python train.py --train_examples=39062 --n_mels=40 --vocab_size=50 --encoder_parallel_block=true --encoder_num_experts=8 --encoder_positions="learned" --decoder_layers=7 --decoder_norm_position="pre" --decoder_activation="gelu" --muon_scale="match_rms_adamw" --learning_rate=0.0024 --nesterov=true --final_lr_fraction=0.1
Rows from block 6 of the audio encoder of a small audio captioner, named by matrix and row number. Rows with one number belong to one neuron. Each number is 500 + 50 x the weight over its row's rms, rounded and kept within 0 to 999. All counts start at 0. Numbers have three digits each.
After each neuron's rows are labels from the 100 clips, of 14976, where the neuron reaches its highest value: "strongest on" is what is common among them. Only what is clearly more common there than usual is listed. The data: songs of 200 made-up bird species, synthesised, often over outdoor noise.
# fc1: MLP up (encoder.blocks.6.mlp.fc1.weight, 1152x384), inputs 0-127
# fc2: MLP down (encoder.blocks.6.mlp.fc2.weight, 384x1152, transposed), outputs 0-127

fc1.585:634484481520396577398487451522449479573460571505448523447525531463565480566479478519500515489389489550496439517541476423449502462477492497526530530471506517440473557449518530442558467444509504530415499489509426547552476451443522479470506526559460447552468439532541490544522492614481556476472454502403614504502560514449439597453556550455513545474538624453539501510520500504478469512451
fc2.585:589474525528402465385517487463518441466446512466414503525484463450382380450501535527418515552525454394445450432511501579536439570476563538526433515467452515448464497477396552484553450519556440514484505520550475589542527381498484550500501521552496387529453498497552560518532556515481510538511401586529528613468507556489514475465508501520508532522475551474496445572620430444505491418412
strongest on: arch; low song; first syllable: arch; downsweep

fc1.341:499516524423440522552603515541539512480459474578421491484430484541593488533555511545434564520517534493451499520465476486495608487542528530457506498529458520505554567532470487464505448500465473597490440611507463544494583437380508510424489426496495440483411497428480521502462450491430537528515475569524445557548540556542482472588678440555473373550488524536532498521512541484591465559464
fc2.341:474438515541487526501447503554434481420531404499539477440548561544581527504527530541555483522482560451540483372514573412456520511536550484440500592447500392529546511450539412537518505543454388485465520525449559522476501621489367491470515509489495505489429474489506504457521497495499494471500452496457512532451482482485514592503523654608544490543553519415545392554484422550418598540542
strongest on: muffled (low-pass); rumble

fc1.621:554480428408560455472476538525455586511551495598454505551385537507463554418524485512413478535498491499469468492577488545520461519565474506541523544493450429510624518410479521545423483591510665558584493494514519439472532422526425559483467497404501500531391523517465557463592478451520581500437545516588356446561538479388533572420509582533561525452485542478508506480462457453461496418422
fc2.621:449460467445560486361534469439430456482496526527426458511555500461508501551539448590475497604512506488571515516508462501463522508507542479527485551592521494542556498511567493482549514502514499397452572605507501500490418486517517610598471543459490485522510552463444493479469552503494490463380443523486572526542563477467567468489539413506464474404598486512473493468517519560493496488464
strongest on: muffled (low-pass); quiet level; mains hum

fc1.313:509502487448505473502391532504556388476474454499459436516538419561513473578461461479405432500509433540518512376489516591506505588476401544469555492530477511457519476417568544516452414502581499482458539424475485434479514449538496499572458498519543567502584530528481529463631507512600453489592415458486484496481485452498455486407510526503570508441536520414527495440566517485496485496471
fc2.313:501593486539620502564589483506440519455543488486508505633423575520506503445558486632499539468471472464557526516547523427422499492506489466466429522402543469481516511547515469507577485388502538448484460489511457538434554465471497461541496505566541517477391554462496462535397514421598472501502481488433538439498557550428606424516597482604439503521528496461458456428507493522441574493469
strongest on: high song; steady whistle

fc1.97:472482488547426450440433404461504543493447512503544471515560544435483572488524521453474517519514453475525534462560540532588549493501531501588490529485529514482469572573437528514531460503445469593503472514443486528528485458491525485521534463603498461554437432516497483429435532520466576667463561548482468539622607493546525533600511456418493479425425567514456558458524486593491486507466
fc2.97:460585466357505596489567500580553474460436473518469509514394541356520551495512525439499411479409604519473500500538573490557479543486490544466526482501534497449566428540455529432530505513460528515555505544448529540462477557569540425548562459518550523510508471503562447490409421478515545540410618532493481440439487473499538509473373540472426514588519595549499520420456444461467435559503
strongest on: upsweep; high song; fast repeats; first syllable: dip

fc1.135:486497579486546409478458484560485459460429550480510553482455432574474481502528447546505545490422465491412512589565399541547486513440569399528539460481500529472509549521460437498580463529466555523541492591486473499434420575502505481479459528527495549499520539494454512539535410546592502569494422393527508418449468498518465460517433452433550509449478517367433553530489528509513506545440
fc2.135:425433538558421518428471487482618514552497448550497529455553463403412489498429408588467487482530601513555487540477505595509427567485500561438440447549357587520513602444478566436578530530457463464458476547488477486512456493574428482489512518567439429494437412541499420536485517553533535436518440416530495423530574508571530417600562491507445476498464497428558564562551535484520547490564
strongest on: text has "over"; wind

fc1.420:452397435519498514476518503530514457493514493478541395584620501557579537511437514444520589533510591582465516449428505521477478436462545451507521543542442468462509440545575528446523569508455420512511519490589464527495507491446470501467430611560407485599472412542540547583442482488500571515454594419450507447511531550523560525554465551524560428556411475448546437481567523495549526411485
fc2.420:446422509507479503479468483496527407457505553526419569485446390527492472486434499446501465494532515508457482535462518418498509509526499519564542464501595468499471408474477444394505428423533501451555485509463503481482524461489466506560494586501514517552537489519527386564541568496464569444634491543458451516580434511511475481460481446480508554540384484499485544532520428437504541551587
strongest on: text has "over"; stream

fc1.93:451515436473494452405538472364522553493525476490509419565530402419576579468441588489425467524521586443468456453528539551594576595510563597462632478520491466524474498588519549531511490465469525490504472550477473395503458492544498462464528448485602515427485532485412501442518561544570443502447501541447519506434516473502525490556476529504517523509526459472502471538519431590465492583555
fc2.93:434535545500478488488408454570583567407466428494461493494482490509437505418473502545431471503458520541582534467468540457591430502462554558466481485514431490463479530485526526455477582485545496547460501500462529530545461487474319475495547479494475544551539473441501485507470510567410486566338454494559465627396373471555513567497456565403558529485581513592505591580423508534498583518464
strongest on: upsweep; high song; first syllable: click

fc1.61:535439509491451486485478510493475420456555579571459507564449523538402541599400465457589385522465531514555566465444519469546596537475502479464489480573490460499532533516520534575499495468531495548422449507515592603515519478468483569453456519503558534471482396559560425445486563482507499480485532444492491512444579490410460495527428532559395496481475588416439444479571441479473505421528
fc2.61:515538467480511356459474486355463474474485492481485469517481452446473530483535521511448476504522476492504413412496520541473431484489429576423542532480536542497520436528463442483517453499431469503446474453483449450509545567464510596501527493401445561400512477526420601516449451473491491539580470519485507446593531508488414615465480473469521536479539550556611560505595510550479498502435
strongest on: rich in harmonics; buzz; steady whistle; first syllable: steady whistle

fc1.335:546495654581519543481410504636357513487471416512556509502482555541496459398508448497591514502449516508442505463491427546502390468492524479480465516443485452500463500554468457473477430533456532388553506541522438481530505453480589537455483547568526519535493552546550498487452589560524587478424517424459405552430479506540472411485558598507537474478524519501506499514505421468518503493431
fc2.335:427494516482563458481512458460569661470550483546659565498490495416505451535541465544532520504451537458550552499453597479494396606486533547534557409427484452483506446417467494439445410519441518435516511487491613501562504442494624468515579538496420521501547480460472370463366518483561497561407481537484521530444608539505544546558552520532515515497509511500489509471582432566492484468401
strongest on: downsweep; first syllable: downsweep; pitch: middle; first syllable: click

fc1.683:494577618459511529515546559520452593493502511613482400526530430489431548514535496519441495548443589453530445368464509484491446500495478470482486511591525503492444536428579575459513513511535574527496508563502552557508458564543492566401578525557475553417630513511515469492440543487428497532540501477458555469506431482529518481530531323496547503545501513538539451510443431474629518452484
fc2.683:503467533526512452516451507575506488534560529438567541541432464426445525503487515543427528499549530501441583486445498578470434550510392422446469509595521442583493483487420481464488484505503432545551473510519486602544542441496507514411411548433545548471531523435441620533474417554574493369475471488549479505461550462546456440483513483495503487471561538412465449423508438418388588568484
strongest on: arch; pitch: middle; rich in harmonics; first syllable: arch

fc1.392:425545534491468434548536515451502552555502530528469425385533456526455482455544486405484496482549456525473391631515465505474566540493427539552494505512557447626426467456473515485514433492508432512543454607572512551553521503468542543452575454455563496531483471548449538466604563477407573595500489443483453586507489480446467559530534434500553475553466478459403508467574493444477480438504
fc2.392:470605510431508509515454476503453624502546463519553521458509579492416472538499451471486553550501474532511501425635571511545420536444450460504533475520508452444529478552546549529493429515516602469412524448446480514528470547469501429396523499521552470516492512542559484489468455481563467532529455462540446426504471464573484376563487560531504496485583605441432502580575402528488418468487
strongest on: pitch: middle; clipping; text has "clipped"; first syllable: downsweep

fc1.403:485691430471478498445508531544536481471580472427530404496492434538526502506444492473443535472474482519495455603548464451610505444510463419498469511436491457537500416479492509525549479619455474468377476411488504439524538518428548619543488483519419500496481540487538540546489500534456499502503460504440430562531428366543506439575528564545501519491475409515582508384501465456419461541496
fc2.403:420564511391413529496518409519389554546481555485592538488488601490498527464425451448577552567537432455569463458559503517412606506509582545510489522496571592455522459573507488493509460544465506567521510541534444528449391493547604519416493549479447506520493595542460461525514486451529528499412525417478462406607484445523491448527443566469551523456459525435423537543549400502372525464496
strongest on: pitch: middle; clipping; text has "clipped"

fc1.154:511532503524512551527442482453502495507445483465615479477517537422489449490524476491546411605479450458490472531489478456566457424547489479512497506511435500445510492569476514534465449543502467573511541525547515446608507575467439498382518461514408492522484564580505485418594562437470502492585428515519497610440488479401530528430478521567464575577521493559459536616624407499527610543378
fc2.154:476463535493497507417485462482445419507532542471517532491460472550532395501546470521512516591480482474503491501548457517476533530533508487559431485423441514536544533439504547528513518538554476529578495465420503526481553464557543431476605498521584430471448433494549494405543519574495495484576413585458537552507496537501467349506421431518468648441477480470499596494478541443518499492528
strongest on: pitch: middle; upsweep; arch; first syllable: upsweep

fc1.46:526494572602564462503613434559513428471542425546529452561562579526458437410580470472568583526460505556549522405514550400528507494539468442524521541586421449518466529426534460491460461461436532386551455469472377493554485484515520511473505457441554482421530511546501438508541483463527482468455503524513536511562506466559411504482473476455514533512487466417397522578503432477538454489478
fc2.46:480446488556465448463552497517521482534509465600526453525515401438406405558499509536466519611484545500467552475467467483517526492477506444459524471526489552482515586603478538559389465499448542510487544489458507509490562515478468529653611539501506517498555417499495444497513539467432494516498544410501499576522581474572572443496463455462482473499482473509451561503545540462486462566586
strongest on: text has "over"; quiet level; rain; first syllable: harsh note

fc1.144:423591545519525599543475447576497501532557527468479491413472421517485515517515536475458532520547458410494476465461437558496467459505481540486454485481459440473607400577504562457585433520439591420497569496498537508456460487532572545444498525454437445505506456488470468554436544568495488661448483499483537531568460490521505559505422534537517428438560433393438394495548446510468453415442
fc2.144:530501502438448575462535517519491489482487478465500513462481530492468457574562462409480470422641418516545474519549492518585448467405476443543560489482484463497486496573475523580619554494534495531579536485438568452512552522563534484511424381506519482612492516510467530445546431517497554507405483383456538501442553494487531449476515511478544556497522519464389520489510441479517508519466
strongest on: pitch: middle; warble; buzz

fc1.241:430367510526540530490523518530421576538431521451504502473539437512335492500515465442527509497499393562430370644550446521522448497502441465493503534440487458516508523484543537518497484482568479483506434414505530661441485502494527544477577600459391508452425456525514526527509511538518519525427540462542512468500546557478466447526501517480459499510434542524551562496601466477538545541492
fc2.241:479465417376496585513428491538505440507525420531469560431412568425484427472511533468501494496538485512566480478563511477554453434431473577502475564396516607476544407466471469479518471578453569408514448419558490446452521455528503525490497470451458470542515512398516553546592530511558537472458526460514598514505496469547499461530517447539569405447469530492532481516521543553347490464541
strongest on: arch; clipping; text has "clipped"; first syllable: arch

fc1.150:456531486456496497478557526461484516503468501458464559491474487582558583525601476495491528461491480543525447476472427523517432480457561414457532497565511557586519516400519574513624540503482430464474459510497518527482478536526372585457507514587510499496503508586556528511403484486517518575532557548470386498458554463434548510488509474492480422476450555424471476511480523452501509487456
fc2.150:465486470457455500460500610515541532552467525493433553532475545548430509521559521505578507520410542333500464473474561471476488400531487517444404442509516515525485554548548425483531568547462483486493455526557511473519513502540454474505462455444514567398526474486539493467551473414461555473549586564499388319525557496526580437460443472536505506455478516587516512509497482490572600541582
strongest on: arch; low song; first syllable: arch

fc1.319:508520451535499619564519443495531514522470445526605405493500477539500504558508520459515514594461488591529509486544431503440574472431486422505435582526513448509572477601544583565469449509487558552561598538518534525455660497497594495602392539491561467464444432574502480454561500444498502519451479506497506452414531544552459515534516500479554537423457550484447482460481485491523516518472
fc2.319:525417498536517495502544573429518402518512382483449578492496483544556489502433571384495452456499486370521558529586526540470444526418520488531546491448510501579514534506495569525465494420493513456521573592531520527470490434439526525564553463479446425554560475529478497410433522601545520510517541504493491443474595448473550584551453482465477505477492552493471560547421520501422418439471
strongest on: click; reverberation; text has "room"; text has "reverberant"

fc1.508:579433418501459453587486425503470621500423437502456544501585463536523491429532616538498476505555547496557581476675490454548456464471526566479448530558431598409441494495490455506442615500482556425474533537429504567565495484528476423493478575466534512564412449501454498522532569458487447433514459531369447566530525427543496428446575509563470508446515504535407532535564511625459494482542
fc2.508:383460537449503428443481574399605501453438514506476501452504594574517550465487553522435459539519505469430498521578562645632581481410455548559591514450432548480476482485452558534582482473437577572472432514467448469580517446473553543523544526483427478487530605468530517491467467472517540416490498528519454436410527447555475470504557608455486444485514421590435483526662555531507502538570
strongest on: click; fast repeats; pitch: middle; first syllable: click

fc1.462:465512502424537545510485451499518478525422606415496448473555367568604549477541602443496382522513503522539478392428494445466456467471514562542470485484493581577434456552546562509527510530545568559518519385467530594460567515478509506523431574522503583470554511497510508465564588335421520575572562516453513485436457566445450498471524513446623469538375560518482459464510538490465476438505
fc2.462:597475529471541444521522460517553533506545487482523475497414498544398449485533502471468539491438554589497489464504555501414549405465473496588474517569485483489500523490468509494455442521560517541496521406511504427545510472510448532563488446503467480528554560527462505524556530501538521478442433535451538524405409512434544461508497525440451448579495478376426546587567467547447553474544
strongest on: muffled (low-pass); white noise; first syllable: steady whistle

fc1.281:465496577546491467548427453417489465517522395504459539479555589531434411501480493583554522500503548462523434497574554524495529425615466523535508532527502457480545462571481463456481505522511538385458582492549437525517465503534492483544488479516568516493481496593522468500420460557512526600506434449494518502512547425509558447522558416493568485481515440522482494487455456439497526498509
fc2.281:497450528459530471520497567581486481508585422453598544478514454504444480563559505557405483540526535575491515470501502527541531419534507493511459406461447431487480511551500538604457562497465468541523492412407593422526534486437457524416502408498489564445512314559512514515465444515507491585508425553527423491474504660524514423597535522524575417521513559516456514506465465516556447533462
strongest on: arch; first syllable: upsweep; clipping; text has "clipped"

fc1.434:506518509618465592502529509567602502515491462531548476460478500364560436494487537408425435471529525544478445516495568500552475463471448488527441535538510473519553458557471513465483438460462547528401483494586444555552572581457506494432556473394452570482488506543487499604488530517446465582490480478420478500537526513508633525535454489393562408483489504581547540556518423499441556453489
fc2.434:566502527587545466545503556433501452484524535458573564567491484460538520451493477512504567540533575476568459488495541591432431591523447494373589495370480520520520475452501535489479482379538463474402469555528503503458526491482411441441496543522449528439516522544539446499537513411473469481446487477445540586479504475451550477512523587443422451416537614608528496509553516439523531488535
strongest on: pitch: middle; buzz; first syllable: buzz; first syllable: harsh note

fc1.147:513531492523514465470548469549480462489442499569501480558542419503586458448557607396540532585469554564516550432568466481597521441494542468527462495564427545545598445412480500479511395477462564456520435545545516516575471449501619552412429509477491534524526570420409571440626434499472469453438463484536535466564395465456528544524477517479502484473497558447510478521538525441637496442562
fc2.147:614526471450512513487493528425441510397521439572439562481395519509470558480531456541460573542498490543571462635585508479541578470422398516486450575546549476481523531578587444503540442486561428512513568620486460391512527579461496472533448554498551393520465542414494520527435514506485471449451631524424470552478468596532466572514435508565564475510563520481472503486438466400556459481577
strongest on: muffled (low-pass); white noise

fc1.731:498572509531557485544505443416389551506525492451520495511484579434582552518344501475513582533518487501479522464554567463425383487413508420497607488446585421551524572441461473387580534507477506500489508510447556440565472508568532521498612493462520517565484509452498467383466466550548515488501464544484474569522414550450475533561540529506552471546474445500510539498530434458612469516526
fc2.731:533479432560510447435455444566467532529503585612477524529626541554615592481462460499498573510511418430489448430578549451445438537446462413478474506502500477470548558522486548533410509560531483476396565498498496442579535465517465474524501518437469458522485476541532494490548471532468513584443559494467472590436499437430496449533501480448426452514448548444471443468484432435463483585470
strongest on: high song; arch; fast repeats; first syllable: downsweep

fc1.347:599466521439503519496621470478547419529398511526417450478511525475564447396522527390494457606469448536542523435583496442528540612446444545528459478495490459480550564563531503453559530471529544485506457415536484563533536529549511518516540461594479559519552513478505554466530553502449461558422422593552492536516467567454494490507591464545468557510541469547550501467434515496450499492566
fc2.347:584516442498571565389584486516440513406516442521483526544469452532499520516519381528504515610469495505670446440566463562557462473510477608471462530496531551345504450543514548465516497512457548510492539543506524494442504428514451446563403505480550501478520417518523480441445474556492549483507443547474542530534468508361537521501518556470449535479514561383406463522384451473482484533554
strongest on: rich in harmonics; click; first syllable: buzz

fc1.242:453469538480532423507490480443452549466452494504520516508542485479393382516515454435519503553524436594413445535509551420474555544496479547460520523520475502546518450436554482542480542526479507512479474580630467432475596557490482477485436483451501525549456503459465539543474523539483506480556468465463504590593494480522445466472421463449529449448610414566474526501469410598532509459466
fc2.242:512450579446428497501619412473402478508415441543585573458495546522536552572448472568482505482512539420558501571510543496554488475547473448521485483499535424400483523506552427527473537463483518478504477527425466454485534446491445537495517422491381532458604463509562519571393519465511497621629518409504558565575457477472530585435509426459486552449571576521540533506551591465449546451454
strongest on: high song; upsweep; rich in harmonics

fc1.762:554578554546462488540473520460465593503439393541476480434507598530437461531596472488664458510567568460452528428528546478535536473605482429505458521579486443482481552476492523518524445546527453464477442453586455495438422536459604575511546546558456546543471498482513528486558522436402604526590485482550512498475466466435522409440440495607505620446519540561422498555486555480452551502395
fc2.762:495523542431574578528503432435466454445469601426545594557464432550461522392485518571534495542462499510489459437523535484441493517412465492608493555440452572544464452407536487406537472545437480574487488502440537504529481508551491561526522539605451439525532488449491496464453478491520460509403496404565530540415556436593472474533526412427484516435457404503495515513433474453555600522494
strongest on: downsweep; first syllable: downsweep

fc1.636:437425446421358521424499506549485527561593489598519463558478521479511487475530519483552548565459475472451504492519456564497511479448500491571477477500531473466443484448469532385516481415479553470397486552463478546529515549503473429524546492487455436546514494488533592460516566500438505413389555486473376508501452452563481548500479556506409579502512566523468479457513532423480549472519
fc2.636:577540531547485481507466468470404531569515478480518446406517572508452553641543583523462456565465442486428422502534520441511512502491460555584485566479474452551445522482515467530496481435447511437572519517523602636406539404504524445432420475435487539567459395605515424537593542443470474470428618435546529481499496503503565424552513587471487571497485420442528535549533419571510564527510
strongest on: low song; upsweep; first syllable: upsweep; arch

fc1.112:568612527443432422481527623569528465570460477463456541542454555530451490448436404505521533563388442477523484447528519481395543469469499435570551425493518465410616563560455542482542470386549492457562495500467580555483560444523451511504533555586468539524548534567505504535455503455564409455457477443493464459584534500525499464458441508523500429558452493596468566449485591486482412438456
fc2.112:542493512530534335477547492448533512427502483483467570511451508447427594467564462577485559614424504378436501473513545534470481432478508479426514339461456400526529599499542452528508520423445450481584587408501523450527577511467485535536580452549459529565459543501506491429452453541433448469590502513544463537470460499477576564465557522512482499542540393469462552450495533508504519506515
strongest on: click; first syllable: buzz

fc1.278:525479456527468526446576540544500446561510530457467465457533500542446493408516463434524470407535501523550618503429495456444538466496468449471513542477551492452487520518453562499483526496358490561535582479583454444446528544481493468483542517530493576485521483497429524453413397466481477411474517622481492485421460529465469539546520549523555455420473511654486500566448505554475511511507
fc2.278:496497479510459552444518614462540531473561519509494525476460481454423566507464531482454471596478504517553490451441551448523434552437638438464432632551546458428518495572504516441457519447513437590462490486425533606527516569508551432684538412510539579506483517592508442556612536486513633483469571486535517445525495486491495468514470508531422500455493448454546518501434490472510522512523
strongest on: rich in harmonics; steady whistle

fc1.307:378554513520476528563423406468509614375407495549521477491534502439530404471493505470510529458494602530544534497494573608516481521606422433593506455477514503508440462528505516407466533535498442415458516453544471495531521443447503476601580564480600522419439514511548640520497550555526393448441531563519441471502487490498456377556447485521547468497573455474408516444492439513562427441481
fc2.307:514584519527504529364466515514499491583446528539461418475548481568475588457515528552523414569445528465512473490528494543433462502498492483611373567549439430476495487337553473489513473451499535508441524478562498646444522533505452422422513502479520507484406451427533507434509540483460481494600588496512451575509461546524464481448541592535472523408506398617468446516585467518508520547593
strongest on: upsweep; first syllable: upsweep; warble; first syllable: warble

fc1.450:497580574483495506563518510551525554420475586460487460557537533646592437463460424490520486497478517507493514486504506585516520461608563517526479430507382554556468417432486534516484552520591524479567481518432557482497489441537467514462549435474599547534525440471562405520517500600449438478520578543542448491522554492560454392514551425467448446472459564498510516476455487411539481585577
fc2.450:471423548519523506528542568548501542564479536464511457550508488414496410537504498486515454535534479490482474487385464538479557470543524550431411426513430435516594497565522517481393508491534462516479519502508449435512405500471410548511521617523507525504482497563471484496509427447493563591494480517478553470363486528499511465446503478536409532466544474467506534533498522493441460500524
strongest on: reverberation; text has "reverberant"; text has "room"; downsweep

fc1.137:533517441452502485585423483459486409529578549386481499615481519444602496531552488448471488525475545530446468456576468502489440460495351540543478528535494511470489496488484441455475564557483569450474504539445509544577474496487560610528597552487449556481542497560487573541425439491561474520507547462535501443550451560477447501525501519516583602467578486443514579577537495340529486443565
fc2.137:491522481530501507477552521489516482566474542430492482444431466666405540506583495494459528537464511553466533501450494473555414559546473481511489545638528490451554533433477519555496567471459365438558535515452441545405458505578420460520470538525494539472362504408510483515557576542469340541515537506437486552541487500480413579544504440477503665511510451388425555510474516484469407456478
strongest on: crickets

fc1.175:544552473568507544512463520436488542460541464406494523531463467554495528535468508616459555567534494536554504454468523463434554568512473552526615503566473410510482496533469674528502511449554569546450567493448528441520521453446434516484497546511425375547518457543538532533570564548459434608404440535493496451534477514516530478527554527496468426507485472538452565530471387578527552500485
fc2.175:453391501486438553584414449489499426600524470561609501453542495532530584498441541523390559437567492456415491483564488438494469461532471548553550471430495559538467511499467480505451456563505565442498525428395493411569482444514538521501433484519455495553405471407533443577490615568578591538540535472397471465503540466491499572576522490490474507558517508559489517494497480581484440510453
strongest on: high song; downsweep; first syllable: buzz; clipping

fc1.685:577530466464551511501549522476522522505533528489530535423573434413546596417482556512536571466533412436489481508549461379434485491530466490537516513494501578479511480488516492406500560523452478525525514441425536552522438549408556475539531504501464572486502574516538503502521457575529506577379543554481518459516582529548443521477547448459514497554446453579481448483476486434508536480565
fc2.685:563427467525550521467480467502518436492391483544446545522584559514474509381505518447435584529495484497492502444543382539452490534550513434554538473566386595436491512492564544496485561570543517561492547520545533535502432434622459484572533540525490455549553531560486548507536500471455521523516555539476469588441355503420556465533483481419561444523453578537481495505461436523449496578530
strongest on: high song; arch; fast repeats

fc1.35:535555495439546512550524460560432395540426556552569494530410471510462385485497549487390463536531453494507525446479523506554595468484477466535566601569567502565450573522520485610499516379572572480550520488534488588466622475523479535474394544523432541513495489484515476450516531569567529452453472478505534510462397602486528495558576528569488431386550536516454446498547488475455637509573
fc2.35:544424466508468524412595475414548420457527502529497566484473530570470491508495486562529447497434517544562436540418533505476476487601479505588462443533471551549542501490508544517437519511576481443519499537420506510541591438470515504409505499389505508501458538443466440507453512526446483459518477535583469436499474570579483486417472479561547529432511429540478552522533547622524503495595
strongest on: muffled (low-pass); crickets

fc1.106:420590453559560417479526500467452476483528527451527485477556567541478511537495408446468416522535507567461576466488463540486444587574495498417570527449479454453450598538518479520537470475448417476469587520545569523451532426501421552453483607512503498534500654507417519471532541544460424530419557554478473521474435480579480542509497485554448531461523510529563540539537514526563526462553
fc2.106:446598451488478476476543501591488452552370526600470599519424493522491455478540396485478475495594447525483540498470514498544428651437400540485481576434573500507493516490434513557538558512463609531520400452468643502482455546465340507586544493442505508405511487615536542469455523563472445492520487486479558499473567553579473565506487503461483479477454542523428479425512435513477469529553
strongest on: upsweep; pitch: middle; first syllable: upsweep; first syllable: buzz

fc1.737:471575431491537502486482472630514477530441468603604393536524568500518562527461469542417545543465563462512476455479494515472479553498485345609551521488486415592475509522524513468469488539460572538522487379501482458608513492467431426421450583564437521486558465485503486569492584400474539515532501481495532582428457556459440466567516544421454469523550527525563498518429511476581495503494
fc2.737:475463534488515562547501572559522542503459513465469543484535445473574489486440510555517450508422485526567513486522545497427516469425501565561361509444549554524570528465494511489566535451455519501561510492499526561435556500578565500511546513473442412424498513516512538434533498569670538535560438539510530534579480468471498517515544434431423450498529455537518427482641610540483487421515
strongest on: crickets; text has "over"; reverberation; text has "reverberant"

fc1.514:505482505448478487468565455474579476467542503497407468523327386503519581515581490462521513437493607514606488536580457514545498446511527456509548462467548655494534513476442473527451522491495441507456369461501473470511546501454520521489430582508483444501480536562539490423450486473527542417491556472454487487582551497505567523445516593505447446404504542498532436497415469506443548480458
fc2.514:454424481425477524531480549583469599582436579393526510599430502449417522474515538470503463578467507379440484526410579475502449505463513543482568520500447553440475491560421520522557474488431464490495443538531553469541444465577496480436421484546436523500541526609506521466536516446497479478511439489414504483408556537534601457571537433509544471518427505489590447446550499418500531474590
strongest on: arch; dip; first syllable: dip; first syllable: arch

fc1.297:583526475489528538526522497508486549488407473504556448481538486439522548540484488499495438502510448478397503465512622501550539520521500459495494551488450504481540469567523539548451524493557472415403514481482509478438641488551549403511548530509479507452584497503466463572445580480455428433534463410554498410497504419466499457491599556526445550520434445488535503482528414441531466434522
fc2.297:526534512525451451529549445462480424535423543473518433506447505538466552515491609595504478606590477456532520523464510461480450567397520565524507387541570542397475455515459497502569455583479388456519497495461507422447550559560548509485497459450495440555474441442563420493433471439491444563474435420466450569530423587460506433506564548494506501506480560484499440497542448527509463426524
strongest on: pitch: middle; first syllable: steady whistle; clipping; text has "clipped"

fc1.546:454516456538582562476503465567556491482491615606542456419421496492444466505447520549455540538480505466521499542518500381423597581414468499493537603565545520530554504490490473572519565486449553493537533471540415477395423534402557513455560439488400474441543537537499477533540528505475474440518511519497492524507495515397439376506473436401601458530507537588516444516525441513422476487481
fc2.546:484443581456415400565545507436449477522441476606458549474511605523465505585352456555506455478488568529401563558448446518504538570409591472494472475562508531478501576577460511537447578526525529538546561487479537458512418456552514527549555484515459440524561470500541484559459432523428433436466460513544481479484556477421450476519445535490497501480522465373533443531459534408450546431550
strongest on: high song; reverberation; text has "room"; text has "reverberant"

fc1.733:397417422556492465551501489510529393538494543659392503487520542495524469485527533445463465470514486479485534468611543473507390451466448425443562497429466519433487452526512505477557607522564519462542537483548495422484499426526512530502515487529362478444531473481468430596379450474618554540435489510465500459481466386499459498463455465540506486555575535478506448592497402578460450547520
fc2.733:451554377493478560468475584453520491433448513498504460521439512534532551486414504571491548489445485569449533558483457526548520501569491455473485501465504507468387495471492431511502480600517590518458483627507492436493487526476498532480502647431500518529480564444471472506470479600498399401558421604447490488498540479520476444456496463515494509564614508520419496585559506480450486505431
strongest on: low song; harsh note

fc1.483:579473476521555443439455375500512447503559544599508571538509519474577515460584472579463476484554440474416520421524524601369525513545517567499478446556564470426558505487555374518482525492554465503439475521544515485497429548403468610395535515518535473448472558461484563510589510547466579439478571529432384462472514455426445510476584553487563527458556532521547577512519566397455434423475
fc2.483:601462455465442498492632449475550618492540475423491541513453426494512427516500486482422492549378524511513426507569478539447588601459464528504505440484514529439611473541402537471468561461547413479504497502542484500403527528526439615500507551522470544476533499539494461476490540504544490548523582508508570428477578498496550533475493495426513526506624469538614620555563513513476435450425
strongest on: crickets; pink noise

fc1.521:516510487455516521501482563426501522504487402539490444560541540520532503563492482512523495505608509418465492451505520512633482490519510519520458546537447427502482540378571453503538585496447501464446535420580487517534547549576453503549501401560506511466509490457368420398485524515526489459577527476582480501510484492560418468556515514433447456472388569538520419465431544494451534449523
fc2.521:454498471401424588474408509483547476558448517492393554494512495494409567506506481534543537494411482535569430540551610444589610532467549500412472520428554459477524502548379512411529537543488416577546555538385457543414512520503489551546541516598494404488520484453429502543485376467539541527411544417592457528485482455463581539482490510492443385446570531532605475547441547602531531444465
strongest on: rich in harmonics; low song; first syllable: warble